From a checkpoint of a small class-conditioned image diffusion model: 13500 steps.
Rows from block 2, named by matrix and row number. Each number is 128 + 24 x the weight over its row's rms, rounded and kept within 0 to 255. All counts start at 0. After the name is the row's rms in percent of the matrix's.
# emb: conditioning projection (model.enc.1.0.emb.weight, 256x128), inputs 0-63
emb.68 095 [140 157 140 130 132 156 159 175  94  87 136  97 147 118 190 149 119 152 133 120 100 126 128 105 154 137 137 150 132 148 110 142 108 152 158 149 109 148 138 130 141 152  58 134 116 106 114 115 101 101 131 123  81 109 111 193 148 137 128 119 136 135 153 133]
emb.69 115 [121 107  89 133 115 145 107 119 136  98 124 135 121 148 111 122  99 201 154 120 115 106 114 104 108 131 100 120  96 164 133 108 128 102 119 107 136 144 106 159 118  99 139  69 120 101 115 112 105 134 127 143 137 144 127 104 154 145 133 124 134 148 138 136]
emb.70 132 [114 132 113 116 129 133 172 154 131 150 151 142 141 132  99 144 143  93 146 126 164 125  80 135 113 104  90 147 154 121 104 122 143 114 130 110  98 131 135  94 159 176 117 152 148 154  83 172 111  96 149  87  89 142 115 155 132 150 109 123 139 153 143 137]
emb.71 138 [112 152 125 107 123  62 138 121 106 100 145 157 157 101 158 168 141 133 113 154 127 116 141 109 177 134 114 104 139 129 133 140 129 158  98 121 129 121 120  79 147 148 100 112 135 127  90 142 161 133 141 126 114 139 139 123 181 127 124  58 110 110 121 154]
emb.72 138 [112 102 107 129 121 129 137 131 128 131 132 156 129 141 102 140 104  91 149  76 159 127 158 151 125 137 151 109 148 123 119 130 140 122 152 138 104 113 116 208 135  91 139 134 137  89 100 183 115 162 122 150 196 118 130 167 107 131 107 129 119  98 141 147]
emb.73 086 [150 125 122 116 122 110 136 136 105 117 156  92 156 126 102 133 131 153 158 119 107 136 136 132 133 122 106  90  95 154 140 103 127 111 159 148 213 114 142 114 155 118  87 127 123 107 131  98 161 114 155 109 127 128 140 166 126 101 150 107 134 123 155  99]
emb.74 075 [110 147  94 100 121 164 158 149 135 154 142 142 110 155 120 125 188 119 137 140  96 158 137 116  76 153  99 112 122 105 103 134 114 102 103 141 150 125 150 100 117 106  93 152 110 131 131 114 101  98 133 110 142 131 155 169 143 132 138 118 218 142 125  97]
emb.75 072 [125 144 101  91  78 126 103 159 123 144 124 117 182 145  96 126 127 133 112 110 104 153 135 127 111 112 128 119  84 121 110 130 128 133 110 173 122 104  69 118 141 138 158 160  71 134 128 137 134 122 140 112 162 122 113 118 110 147 149 149 105 171 124 151]
emb.76 113 [151 175 135 123 149 136  90 131 132 104 119 164 134 107 138  89 100 173 180 109  60 102 107 111 177 126  83 115 159 112 154 116 108 151 127 103 125 134 118 141 159 112 129 136 109 145 127 130 106 139 139 158 118 117 143 197 103 147 114  96  80  98 136 121]
emb.77 103 [125 131 182 153 132  90 142 122 160  96 121 145 173 158 101  96 144 126 125 123 125 154 102 184 125  92 106 125 113 147 118 130 100  68 181 106 146 140  93 139 143 135  97 132  99 128 126 129 175 136 165 137 115 135 153 142 116 129 126 133 137  93 104 125]
emb.78 109 [ 51 130 132 128 113 122 163 141 161 161 107 113 148 160 142  87 129  74 142 165  98 123 101 109 133 117 114 107 113 146 151 129 129 150 161 117 135  92 184 119 110 117 144 109 142  82 157 129 107 106 107 131 119  94 163  78 124 117 139 127 142 174 115 139]
emb.79 103 [154 156 105 171 143 116 145 117 128 116 166 128 111  86 101 132 158 188 112 130 107 136 160 119 188 152 102  89 156 144 182  80  78 135 113  98  85 108 132 110 140 140 110 109 110 124 146 154 160 165 134 118 132 139 138 126 152 167 152  81 137 114 114 130]
emb.80 089 [102  99 118 113 112 119 121 139 134  78 131 116 140 159 148 147  98 117 117 143 110 108 129 114 119  99 159 137 139 145 165 135 134 146 172  98 188 153 129 163 136 122 137 114 155 120 141 137 123 154 125 175 147 158  75 195 147 130  92 100 152 108 119 124]
emb.81 088 [119 113 134 175 142 184 156 123 188 124 138 107 192 133 154 108 150 146  68 118 118 119 125 117 144 119 148 147 104 149 111 131 124 129 133 134  82 126 148 157 147  87 151 145 157 145 133 125 114 156  97 141 168 113 134 156 137 132 106 167 111 137 130  91]
emb.82 094 [144 164 103 147 114  92 120 125  97 139 139 136 155 133 144 156 126 132 134  76 107  98 124  84  98 112 119 135 136 128 119 146 159 140 162 122 124 155 122 119 148 107 153 156 114 163 129 102 124 102 129 149 133  95 140 138  97 115 126 114  77 153  63 141]
emb.83 121 [128 116 116  97  99  95 117 131 134 197 154 127 135 179 134 114 118 118  97 154 112  97 123 131 139 121 134 103 112 129 134  85 147  91 119 129 146 108 136 152 131 155 130 136 146 162 108 148 117 114 107 182  55 107 157 114 107 118 123 141 116 199  63 100]
emb.84 120 [109  93 146 100 125 142 129 133 134 143  88 110 139 100 155 183 128 163 159 135 117 105 131 121 176 144 104 132 131 129 149 159  98  97 162  89 153 134 101 154 112 135 101 166 114 138 156 111 148 155 134 143 145 105 125 132 157 140  88 108  93  89 120 129]
emb.85 111 [174 118 162 126  90 142 113 149  93 142 126 109 150 103 116 158 107 120 119 129 111 191 139 131 158 132 127 185 138 100 107 122 122 130 114 114 104 172 133  93 139 149  99 181 113 145 108 134 167  99 110 105 129 113 146 118 154  91  99 103 129 140 106 108]
emb.86 110 [ 83  99 128 109 107 110 160 143 140 104 108 139 136 130 127 112  82  78 144 133 144 124 116 151 127 130  95 104 122 136 168 119 111 153 136 125 140 137  95 126 105 101 153 153 115 161  92 142 155  81 128  94 109 163 123 112 125 124  72 115 112 161 120 157]
emb.87 101 [116 148 104 117 117 161 178 126 140  89 132 138 163 100 124  92 137 151 179 106 136  85  82 131 112 105  82 139 124 153 146 105 104 131 110 135 166 124 126 175  98  96 156 127 134 123 131 114 151 115 146 106 147 137  98 120 171 132 105 115  80  81  81 165]
emb.88 087 [102 163 150 141  89  61 121 142 123 152 180 138 109 111 102 173 118 127 102 173 106 108  90 158 110 210 114 126 162 128 125 107 135 131 128 174 146 112 135 140 127 133 160  95 138 119 134 124 129 118  71 139 164 105 104 110 105  79 126 144 113 131 105 116]
emb.89 088 [ 95 148 160 163 142 120 125 110 126 128 121 172  99 105 169 128 128 147 126 120 128 130 125 162 116  85 115  95 102 137 173 132 132 132 111 107 143 145 135 132 162 113 162  77 123 102 107 100 155 137 145 135 130 147 152 103 166 182 160  95  92 135 120 159]
emb.90 117 [ 93 155 148 103 130 154 149 139 132  92 151  89 124 134 150 119 104 116 117 109 190 114 159 131 130 155 109 150 140 120 192 116 116 107 122 120 113 169 104  89 106  70 134 135 166 124 142 131 114 122 115 164 125 125 114  94 104  94 124 123 146  95 150 112]
emb.91 083 [141  91 122 117 110  89 146 119 124 104 121 107 118 111 149 115 108 126 183 100 127  93 157 108 143 119 126 130 112 109 147  82 114  86 137 121 225 126 141 152  91 114 163  93 143  86 137 120 139  97 145  95 139 133  80 163 130 129 159 121 160 114 104 173]
emb.92 117 [142 130 118 164 102  98 146 145 127 112 125 154 158 119 192 144 128 123 116 129 151  98 110 126 127 142 104 133 120  82  97  92 111 127 121 112 138 150 138  90 151 103 112 144 126 114 102 130 165 140 151 104 134 123 113 129 142 111 143 116 121 118 113 134]
emb.93 084 [166 178 114 139  83  95 145  93 150 140 148  80 101 143 161 128 135 180 115 127  97 152 128 126 111 102  92 163  97 133 153  95 104 102 130 144 112 115 147 100 112 109 142 127 143 118 130 123 122 125 157 169 157 116 142 138 112 134 124 162 129 165 116 152]
emb.94 133 [120 133 139 114  99 102 187 116 107 101 141 132 113 138  76 122 135 151 155 154 118 139  83 115  99 119 131  96 162 127 172 145 103 116  99 116 128  96 142 200 118 120 105 122 116  99 113 115 130 189 134 120 147 128 111 163 114 121  74 132 124 117 119 103]
emb.95 115 [114 141 137 119  49 140 109 129 143 144 133 147 118 116 150 122 115 107 114 170 142 122 139 107 123 120  98 149 166 119  77  89 123 100 174  81 102 108 105 157 135 161 154  99 142 134 112 135 108 164 128 125 142 115 123 130 151 165  79 190 115 147 100 137]
emb.96 122 [142 113 115 107  99 182 174 117 141 122 136 127 151 142  97  98  83 156 111 137 183  81 151 136 120  90 134 129 138 154 152  98 103 141 122 120 125 123 145 154  94 105 139 172 114 127 116 160 113 132 110 113 125 123  90 132 146 143 136 130 123 128 140 133]
emb.97 098 [117 131 119 156 132 132 141 104 154 152 130 123 108 146 142 110 131 118 195 152 217 120 166  94  85 150 143 136  95 126 113 126 107  94 117  95 113 112 139 131 130 126 105 154 139 119 136 134 166  95 148 131 119 135 159 159 159 143 131 114 150 140 112 134]
emb.98 087 [127  91 163 149 109 138 134 136 153 109 147 119 108 131 164 153 151 126  64 124 159 125 115 108 141 121  77 174 184 138 176 136 117 135 135 126 160 121 133 130 124 140  96 128  95 143 133 107 105 147 138 114 117 131  90 137 151 140 126 147 110 122 105 104]
emb.99 106 [126 116 133 127 131 178 146 138 101 113 166 154 121 152 120  97 134 111 121  74 151 107 187 128 158 157 133 114 180 156 161 152 103 105 133 160 135 149 128 172 105 118 121 118 129 150 125 106 119 167 109 134 137 124 125 154 200 118 137 137 141 101 104  92]
emb.100 081 [125 114 103 114 102 132 178 163 125  98 117 162 127 113 159  95 113  99 109 146 152  94 118 125 125 112 112 143  90 120 125 100 111 113 109 175  94 141 140 159 141 150 144 110 131 124 117 117 121 109 142  91 124 155 170 117 171  66 115 139 118 138 128 118]
emb.101 120 [114 138 133  90 150 131 116 114 133  99 159 113 162 108 157 109 104 133 127 106 119  70 148 169 147 153 146 146 134 122  96 138 107 111 121 129 160 136 129  81 107 114 118  83  88 121 137 119 152 120 150 108 122 144 162 125  76 107 141 130 119  95  82 102]
emb.102 119 [107 127 100 132 132 126 134 128 137 148 125 106 107 151 104 146 124 173 158 147 149  60 118 132 142 154 140 115 125 143 140 120 150 139 131 118 118 104 133 113 175 100 137  96 129 165 115  97 120 172 146 180  99 110  93 144 131 128 150 145 115  86  84 128]
emb.103 081 [128  96 152  82 126 125 121 111 110 156 127 156 172 125 113  93 102 155 102 190 149 107 120 116 142 119 156 104 132 101 116 141 161 106 131 125 169 137 129 125 145 133 124 120 103 130 139 124 171 106 116 154  90 157 145 136 102 134 140 154 147 156 100 115]
emb.104 105 [143 168 133 119 120 156 143 142 129 120 122 149 172 115 121 125 115 154 174  83 157 124 148 181 162 151 128 118 173 145 157 110  94 144 100  91  83 130 151 136 132 143 185 154  91 136 126 130 144 141 105 123 148 113 159 175 104 125 122 100 106 110 118 100]
emb.105 107 [120 131 115 133  97 150 115  53 128 103 160 105 109 105  79 164 126 166 193 105 116 106 123  90 181  86 112 143 142 147 142 102 122 143 133 138 150 160 140 121 131 117 181 153 105 117 112 133 118 124 110  87 142 138 147 147 158 163 126 164 136  71  82 126]
emb.106 102 [114 142 148 113 118 132 141 120 146 126 102 153 163 125 136 150 135 132 192 159  99 129 162  73 129 152 129 145 149 100  90 152 150  78 130 108 140  73 124  74 112 114 179 123 150 131 145 157 105 157 127 135 130  89 120 137 134 129 109 135 140 124 132 127]
emb.107 133 [112 128 110 148 131 140 107 135 197 131 157 124 123 118  89 136 107  87 110 149 128 114 150 140 131 132 136 169 134 145 117 158 136 116 155  91  86 119 104 203 157 164 117 170 121 117 112 165  87 103 136 123 134 109 135 162 118 124  91 132 112 108 134 138]
emb.108 085 [141 134 144 142 107 209 130 124 133 139 144 121 102 149 140  98 114  99 148 116 150 123 137 166 149  94 135 118 107 168 121 128 137 159  84 110 138 122 146 131 139 131 159 156 115 143 101 148 149 146 126 140 109 168 176 143  96 170 141 134 142 116 126 138]
emb.109 107 [137 118 134 113 102 120 123 145 121  49 144 110 152 113 113  85 133 130 127 122 115 114 146 165 153 131 141 134 103 133 151  99 126 100 111 151  62 136 170 132 134  84 157 125 134 118 125 117 119 159 138 110 117 123 108 139 114 194 130 121 116  90  89 119]
emb.110 087 [133 109 122 117  82 122 185 137 115  91 176 158 151 111 135 105 120 104  97 164 119 112 136 106 161 121 121 145 163 131  81 116 117 117  92 111 108  90 123 151 103 123 152 131 122 134 126  87  58 123 127 126 157  88 117 122 113 124  87 133  91 110 160 126]
emb.111 094 [152 127 113 158 115  77 186 131  95  89 141 123 102 144 137 135 134 145  98 109 123 146  94  96 145 118 109 112 123 117 137 133  96 120 144 147  89 123 143 113 146 137 137 135  92 154 116 170 148 176 156 104 174  95 109 152 144 148 156 109 160 178 118 121]
emb.112 098 [144 169 144 167 123 176 139 183 154 103 137 112 168 114 113 116 120 140  89 113 120 129  97 167  95 142 127 116 115 135 129 131 124 150 109 109 102 120 158 133 202 134  73 163 112 107 116 113 182 116 135 133 135 142 163 154 126 108 127 121 172 155 104 128]
emb.113 126 [129 102 126 145 115 113 126 117 159 166 143 119 143 154  81 128  95  81 109 120  76  87 117 133 119 113 140 151 114 129 130 141 162 133 107 111 109 101 132  85 146 173 137 151 102 123 102  74 122 108 118 151  83 131 103 130 119 131 119 125  90 164 113 108]
emb.114 081 [110 139 143 153 134 182 127 155  98 133 121 120 111 139 123 108 108 130 155  97 131  94 149 132 128  93 112 107  82 149  84 135 125 147 121  72  76 134 116 139 116 105 154 106 115 101  97 137 163 141 122 136 156 149 119 171 117 137 128 141  76 114 103 134]
emb.115 158 [138 121 111 151  96  85 122 122 154 153 102 141 132 123 115 105 149  74 110 124 147  94 132 119 120 151  88 156 134 119 146 142 159 103 110 131 167 121 140 128 108 110 142 121 115 139 144  85 199 163 131 131 115 118 154 147 115 126  76 133  80 153 141 127]
emb.116 107 [117 149 115 120 136 222 129 108 132 138 135 136 212 126 119 120 155 133 169 129 160 144 117 117 160 156 109 118 124 150 163 138  95 154 135 120 118 152 112 111 140 120 135  88 128 125 124 107 110 104 101 144 127 130 142 143  83 113 113 139 125 136 155 143]
emb.117 161 [118 104 118  78 137 148 116 141  91 106 147 117 102 146 144 106 113 131 140 117 101 110  94 155 158 109 128  78 168 111  87  93 126 109 121 118 127 156 113 102 144 152 118 114 146 146 141 127 133 156 116 101 118 130 126 138 110  89 142 142 166 108 138 125]
emb.118 113 [112 158 133 173 155 111 151 114 138 125 129 117 143 124  62  91 145 210 126 109 121 138  80 119 101  80 106 114 101 117 130 137 134 120  92 116 121 120 159 166  83 132 142  82 102 124 127 143  84 146 123  75 103 135 163 142 132 130 119 153 129 102 168 125]
emb.119 112 [121  97 101 142 117 144 114 135 142  92 129 142 127 124 124  75 139 138  91  78 116 123 142 150 136 152 116 136 134 107 139 135 111 122 170 149 148 166 120  55 151 147 158 134 151 104 141 107  66 197 156  98  94 100  92 184 124 111  91 130 162 111 124 148]
emb.120 093 [ 97 143 109 121 126 156 149 121 153 105 138 125 143 132 126  87 132 147  62 123 148 130 149 143 134 142 121 110 123  74 143 139 132 125 127 105  88 119  79 126 133 131 125 136 109 137 153  86 110 178  96 112 121 116 158 116 141 129 107 172 104 102 120  96]
emb.121 085 [170 137 101  98 105 119 141 129 130 125 116  77 133 129 134 140 102 124 110 165  83  94 142 163 136 125 146 165 106 141  95 133 107 129 116 155 120 141 129 150 100 143 110 109  97 117 154 131 136 104  94  97 105 112 145 133 109 135 143 121 143  86 121 104]
emb.122 081 [127 143 145 154 106 118 114 122 140 117 139 156 103 137 151 106 130 113 148 134  69 176 116 141 100 135 101 138 123 110  67  84 145 101 158  99 131 134 109 139 141 114 101 121 155 121 110 115 140 152 148 118 138 144 172 113 112 103  81 141 128 147 132 123]
emb.123 099 [130 134 122 118 119 116 144 117 142 129 118 153 125 105  74 106 111 124 102 155 117 110 163 121 119  66  90  86 141 125 146 145 120 172 134 129 122 103 112 156 133  60 163 150 154 127  91  97 108 101 103 111  83 130 136 144 121 111 119 129 131 122 121 126]
emb.124 088 [124 132  99 132 108 156 123 175 151 123 110 110 103 104 188  91 130 154 166 130  72 124 160 114 150 142 122 109  97 149 171  93 144 142 104 163  83 113 151 141 125 115 133 118 157 149 114 128 125 141 138 129 136 107  98 113 166 136 138 103 148 129  89 111]
emb.125 081 [130 146 118 149  85 111 119  62 139 137 135  96  98 137 138  59 131 149 152 147 147 118 158 133 126  65 121 141 145  89 107 186 109 108 147 134 125 126 131 141  71 115 143 138 111 144 126 130 178 115 127 100 153 127 122 133 149 112 117 155 139 122 151 142]
emb.126 107 [ 73 137 141 163  90  83 127  84 122 102 119 146 153 135  86 126 147 147 152 156 138 119 187 169 131 144 137 132 117 139 118  94 148 115  73  93 117 139 169 156 109  87 167 134 127 144  77 123 100 144  84  94 122 116 130 134 105 111 120 148 121 103 106 122]
emb.127 117 [131 130 106 149 150 131 151 131 112  86 112 109 122 174 152 142 130 210 120 107 127 119 139 117 112 134 134 111 130 142 122 147  88 118  91 110 121 104 138 152 135 101  74  25 123 157 165  89  97 186  93 117 161 131 123 146 116 156 185 127 125 128 137 129]
emb.128 078 [105 142 149 155 128  93 179 147 134 145 108  89 142 116 105 147  95 148 136 159 191 131 119  70 151 107  91 132 125 129  99 134 132 144  91 118 104 126 152  58 117 128 122 146 137 107 120 145 135 122 135 102 184 138 152  93 146 107 131 118 104 106 129 117]
emb.129 087 [148 158 133 120  99  96 155 111 104 132 126  87 119 147 168 133 145 139  96 121 154 135 146 106 123 109 135 102 134  94 158 112 178 134 136 127 103 150 153 156 119 134 101 136 151 132 127 158 140 101 128 166  99 159 115 135 122 132 114 160 100 137 139 143]
emb.130 087 [ 93 128 141 112 139  93 145 126 131 100  98 109 116 127  95 133 121  82 114 112 117  44 149 152 142  96 125 152 108 121 118 140 107 116 123 112 157 145 125  69 165  96 148  96 127 109 139 146 126 165 167  86 104  97 164 170 136  91  91 135 117  94 139 116]
emb.131 078 [ 78 105 150 124 136 100 107 145 147 116  77 135 100 116 175 113 149 119 105 108 147  81 146 131 109 125 130 126 178 128  74 142 168 119 178 136 121 170 138  79 103 146 148 104 100 134 159 103 145 121 144 134 135 101  99 170 118 108 139 135  95 133  88 118]
emb.132 095 [132 100 151 137 119 178 184  66 156 102 138 124 129 135 156  93 122 116 122 140 134 127 143 136 119 133 141 114 156 119 123 131  87 157 144 116 107 118 120 182 143 123 143 161 146 129 146 148 167 137 125  61 157 128 140 143 122  69  87 108 138 109 136 134]
emb.133 102 [109 157 117 123 168 109 149 145 142 142 140 132 153 100 142 124 136  91 141 122  79 139 126 137 113 111 111  92  98 111 131 117 107 129  78 144  90 128 113  77 116 116 108  93 117 128 117 146 101 107 101 127 134 146 116 176 146 133 156 111 102 160 127 131]
emb.134 091 [139 127  92 137 160 187 110 169 127 119 132 152 145 116 149 142 134 122 105 139  97  61 130 145 133 159 106  93 140  97 148 121 128 114 177 118  95 133 121 153 148 131 108 161 124 174 136 114 153 144 100 105 122 159 143 142  66 155 110 123 133 123 145 129]
emb.135 082 [ 80 136 114 147 130 212 123 104 143 132 119 124 132  95  91  71 112 134 106 118 173  98 144 111 145 114 109 136 158  89 127 104 149 137 114  76  79 148 140 101 104 114 148 131 130 164 125  94 138 132 160 125 159 145 134 162  90 126 133 135 130 147 156  90]
emb.136 101 [141 169  52 147 139 148 108 138 114 109 147 120 130 134 118 139 191 121 127 132  91 133 110 150 140  99 112 138 109 108  74 114 112 120 117 137 140 145 146 106 158 103 130 145 148 119 149  93 144 106 118 139  76 139 141 118 153  89 171 127 163  89 135 148]
emb.137 101 [124 110 112 122 157 130 161 109  99 102 114 125 106 194 146 112 168 157 125  91 160 167 117  99 139 151 130 138 128 110 115 111 114 126  94 147 145 122 132 102 115 124  94 125 113 142 154 100 119 143 101 100 127 139 135 129 144 129 123 116 108 151 170 124]
emb.138 111 [130 104 107 134  92 152 127 162 129 133 133 145 194 146  76 136 157 128 105 118 116 105  98 130 122 109 124 144 115 171 155 122 117 111 123 124 131 119 132 137 147 123 128 151 123 142 102  61 131 100 100 135  96 103 138 102 138 103  82 115 100 150  92 137]
emb.139 086 [108 153 141 160 143 123 159 134 176 125 123 140 101 148  71 117 177 162 140  98 122 129 153  97 126 162  96  96 133 119 111 125 156  97 147  92 119 109 130 149  83 101 143  94 130 154 143  86 135 136 131  96 103 119 108 137 131 129 125 138 120 120 128 123]
emb.140 089 [109 115 129 123 108 126 137 167 117 126 117 113 149 110 125  96 105 158 146 140 138  85 137 145 106 162 125 147 159 126 154 143 129 112  90 111 147 110 118 136 146 137 117 116 109 102 147  99 147 142 156 120 137 108 154 136 126 130 132 110 110  85  99  97]
emb.141 112 [ 95 147 142 128 138 165 117 116 109 150  91 130 115 160 122 188 112 103 144 145 104 165 118 146 113 132 100  82 142 105  98 121 147 100 145  82 118 154 150 188 149 120 119 123 117 130 130 150 154  74 114 130 142 125 101 160 126 129 113 127  69 120 147 145]
emb.142 149 [117 172 144  74 117  47 114 101 129 132 141 114 135 117 116 117 189 150 112 136 102  95 133 142 157 137 113 140 157 223 100 118 133 132 119 144 131 147 105 121 124 122 159 122 135 139 116 126 135 123 127 101 142 124 132 141 133  95 111  78 109 107 102 130]
emb.143 090 [159 114 146 141 123 141 125 151 120 142 149 119  87 157 118 128 177 125 156 148 115 167 126 101 164 115 132 158 106 130 155 165 137 154  98 139 123  94 149 129 134 171 127 138 122 132  85  95 148 150 137 119 115 141 143 143 120 122 135 112 126 152 136 128]
emb.144 090 [123 145 155  89  49 103 148 145 139 134 138 135 111  95  85 129 114 135  92 135  69 153  89 139 118 121  64 123 103 163 136 107 140  78 122 144 135 140 141 154  96 122 151  92 112  89 117 136 146 138 124 113 176 127 110 115 145 137 153 120 151 126 129 109]
emb.145 103 [160 115 123  99  88 114 163 119 114 164 139  71 152 159 123 170 150 151 132  89 125 195 125 135 137 150 127 139 103 155 127 146  97 176 122 155 147 104 110 146  96  90 130 122 106 121 127 131  92  92 148 140 167 126 138 181 126  85 155 123 114 159 188 114]
emb.146 079 [122  98 133 144 112 166 115 156 137 129 101 113 139 136 117 142 113 117 123 118 121  82 101  96 131 128 133 122 111 124 140 129 112 148 111 110 183 129 144 100 165 147 167 106 136 133 108 130 156 146 133  98  88 176 121 187 121 175 115  94 122 133 119 158]
emb.147 136 [118 141 112 123 153 162 112 127 117 127 132  99 105  95 133  97 129 131 128 118 147 118 118 104 128 140 133 115 160  94 167 105 156 219 142  92 153 123 118 170 136 133 128  98 140 149 111 129 123 145 139 106 123 117 156 121 126 105 116 118 129 141 130 117]
emb.148 089 [161 137 125 125 117 121 130 151  94 120 158 151 117 161 114 130 124 154 136 142 164 168 128 116 110  62 127 154 153 134  72 122 153 134  72 127 163 118 111 159 120 102 112 143 112  91 152 120 166 150 149 100 143 168 168 115 145 139  99 122 126 147 136 134]
emb.149 071 [ 84 112 116 106 135 144  78 126 169 131 143  93 168 143 134 116 108 111 107 130 193 113  95 167 127 164 132 108 107 143 110 139 139 131 121 136 134 102  84 126 144 103 155 133 113 126  99 136 159 129  82 149 127 145 142 112 154 147 109 128 100 138 135 146]
emb.150 085 [137 112 102 114  94 136 144 143 126 105 163  74 156 124 135  84 112 113 127 162  81 102 133 151 128  97 104 110 135 121 164 147 112 107 114 129  93 143 130 123  98 110 123  96 128 133 113 126 161  93 117  67 146 150 148 114 123  80 120 117 136 115 153 161]
emb.151 092 [100 138 132  78 125 130 111 105 145 110 104 108 109 146 158 130 112  71 147 117 148 142 161 105 162 135  88  91 127 141 138 177  75 132 148 152 150  81 154  80 126 102 150 118 146 159 126  90 122 136 112 112 135 114 119 133 132 109  79  96  97 117 140 131]
emb.152 071 [ 58 144 135 146 111  76 148 118 189 119 133 154  83 108 109 103 110 119 126 110 132 100 129 127 141  78  95 150  99 156 137 129 142 144 125 122 103  84 120 170 153 146 139  98 154 148 134 130  83 172 133  82 116 137 107 127 123 106 130 114 127 116 111 130]
emb.153 090 [114 144 185 140 131 121 145 126 123 123 124 152 137 125 129  86 108 101 132 122 105  91 121 148 125 129 140 117 150  98  85 160 150 152 139 145  88 155 117  96 103 104 167  98 186 132 121 102 127 160 108 127 143 109 133 153 152 111 109 103 131 139 165 134]
emb.154 093 [144 117 137 124 143 180 108 129 114 120 135 178  96 120 130 130 149 102 100 142 125 104 136 121  96 119 131 108  91 160 164 146 119 159 114 121 148 121  86 135 121 106 128 160 151 127  96 150 143 131 112  79 117  74 154 119 106 139 133 135 193 132  84 126]
emb.155 086 [107 102 136 120 137 105  77 169 149 174  73 103 140 139 122 118 202 104  93 148 117 116 121  90 102 119 147 123 137 111 107 137 154 124 116 141 126 132 150 119 143 113 106 172 132 141 151  94 120 108 111 126 122 138  82 107 145 172 144 160 121 176 128  97]
emb.156 087 [ 90 101 100 183 133 156 129 133 137 138  82 120 107 106 124  60 128  94 151  78 108 117  77 124  83 143 119 128 143 165 101 142 136 121  85 104 101 129 128 119 135 136 164 117  93 162 115  64 121 132 140 150 121 128 166 108  96 129 112 118  95 103 142 123]
emb.157 102 [137 142 144 136 103 129  88 148 129 157 117 121  90 137 127 160 135  75 113 131 119 103 154  75 120 113 145 171 139 139  90 141 120  98 141 157  99 112 150  75 152 126 125 164 128  85 112 117 134 163 106 115 180  99 120 116 139 113 158 145 145 129 121 104]
emb.158 081 [121  62 166 145 124 130 107 112 177 135 128 106  75 110 111  95  67 143 139 144 118  93 100 137  96 100 123 107 123 136 139 153  91 123 136 119 159 131 148  89 134  96 196 141 123 144 145 141 132 159 123 120 173 105 127 115 148 162 118  98 107  77 119 129]
emb.159 087 [ 93 177 134 127 109 190 103  83  79 125 112 116  91 121  90 150 147 155 110 143 126 107 161 127 106 182 111 156 152 100 129 105 101 117 137 130 181 148  93 135 150 118 137 104 100 109 158 113 116 127 127  91 104 128 115 169 149 112 123 146 115 127 117 116]
emb.160 089 [ 96 125  75 132 117 184  82 123 165 133 143 103 151 129 127 138 108 154 124 142  62 100 113  94 122 155 116 129 120 151 126 141 116 120 121 115 119 119 134 101  79  94 135 120 103 155 145 104 116 114  93 108 140 135 132 113 135  57 141 130 156 115 131 119]
emb.161 096 [101 158 111  99 117 127 161  89 111 174 148 146 153 129 148 102 135 133 145 117  72 102 138 153 106 113 110  74  93 105 133 130 128 117 147 131 112 132 122 104 162  88 107 137  79 119 107 127 136 115 118 162 117 143 107  85 146 134 118 116  51 156 124 111]
emb.162 099 [102  61 141 144  95  79 175 167 146 101 143 118 175 133 133 164 138 131  59 121 103  84 119 117 124 182 124 132 174 130 139 116 121 115 152 140  99 133 144 117 130 148 113  94 129 126 128 133 157 125 180 137  84 126 148 171 157 120 124 144 109 136 136 126]
emb.163 096 [116 120  73 148 108 150 119 131 108 126 167 109 111 157 126 125 127 163 127 126 151 177 148 135  93 111 106 168 145 112  59 121 136  95 152 145  67 119 148  76 149 136 141 120 111 136 123 103 120 117 122 100 164 108 147 112 158 104 150 138 148 155 152 155]
emb.164 116 [145 111 159 135 120 137 135 101 124 107  88 122 102  88 128 129 120 148 160 119  86 144 124 133 154  85 115 116 131 117 115 142 104 144 134 140 134 119 146 213 107 141 161 156 124 156 148 118  94 172 148 134 155 121 104 180 137 152 111 125 109  98 137 114]
emb.165 084 [109  95  84 180 114 140 162 128  81 103 151 166 104 135 130  71  98 109 129 120 150 133 140 152 125  73 137 149  97 148 142 162 149  93 156  80 119 121 153  95 166 123 115 134 130 121 125 129 162 124 131  99 126 145 116 126 158  92 126 133 165 150 106 153]
emb.166 087 [128 151  75 137  96 104  74 129 123 141 111  70 136 164 152 102 105 157 120 110 143 110 162 106 136 178 143 150 121 105 107 140  98 166 128 133 135  92  84  96  93 155 128 134 131 128 125 105 106  83 157 117 124 137 116 145 136  99  99 106 138  67  89 152]
emb.167 131 [102 138 115  98 117 132  94 114 101 111 112 135 130 123 106  70 122 155 152 165 130 103 117 129 106 138 188 163 159 118 167 132 113 138 156  99 137 117 146 152 109 146 127 120 147 141 153 133  97 155 134 125 101 114  83 158  83  95 103  88 147 111  71 119]
emb.168 089 [161 143 136 113 125 180 136  87 129 106 131 106 125 119  91 113 106 122 147 110 133 138  94 153 110 105 109  98 125 148 102 118 106  84  85 154 122 110 129 157 135  92 129 165 136 141 107 120 154 154 110  98 159 117 106 127 163 141  87  77 108 171 141 149]
emb.169 091 [147 130 147 140 157 150 106 101 121 121 135 170 101 127 131 169 138 111 111 126 143 133 142 140 169 132 137 145 156 124 111 137 139 126 166 151 121 141 109 129 110 161 113 170 117 111 151 114 153 102 140 123  84 133 130 132 129 126 144 131 124 127  96 137]
emb.170 097 [114 164 160  96 120 112 139 134 106 120 126 113 150 193 114 104 131 135 156  94 137 108 146 128 114 119 163 151 141 117 104 141  93  82 127 115 169 147 100 137  96 102 156 153 104 141 177  91 121 137 149 154 114 105 143 115 131 129  91 155 137 165 110  98]
emb.171 123 [ 69 162 143 143 158 144 139 121 132 145  87 113 149 136 113 159 152 149 126 154 151 107 126 122 107 117 127  88 147 127 158  98 104 136 129 130 109 111 143 169 138  54 115 130 107 166 145 125  91 143 103 109 166 134 115 134 128 145 128 125 140 108 130 121]
emb.172 107 [ 97 143 137 120 145 143 114 149 121  82 134 136 108 134 154  88 157 116 110 146 139 145 114 137 151 104 128  91 141 115 136 108  81 142 169 129 178 135 138 186 164 121 138 138  85 113 119 118 109 133 124  83 167 133  94 118 168 115 111 107 119 106 117 117]
emb.173 112 [125  67 120 132 110 141 159  98 156 146 118 117 123 144 133 115 164  91 155 144 102 136  76 114 165 124 175 120 113 137 111 160 113 114 128 132 127 108 111 154 142 107 159 154 161 130 132 140 147 124 155 151 127 149 106 138 109  98  81 120 107 158 121 158]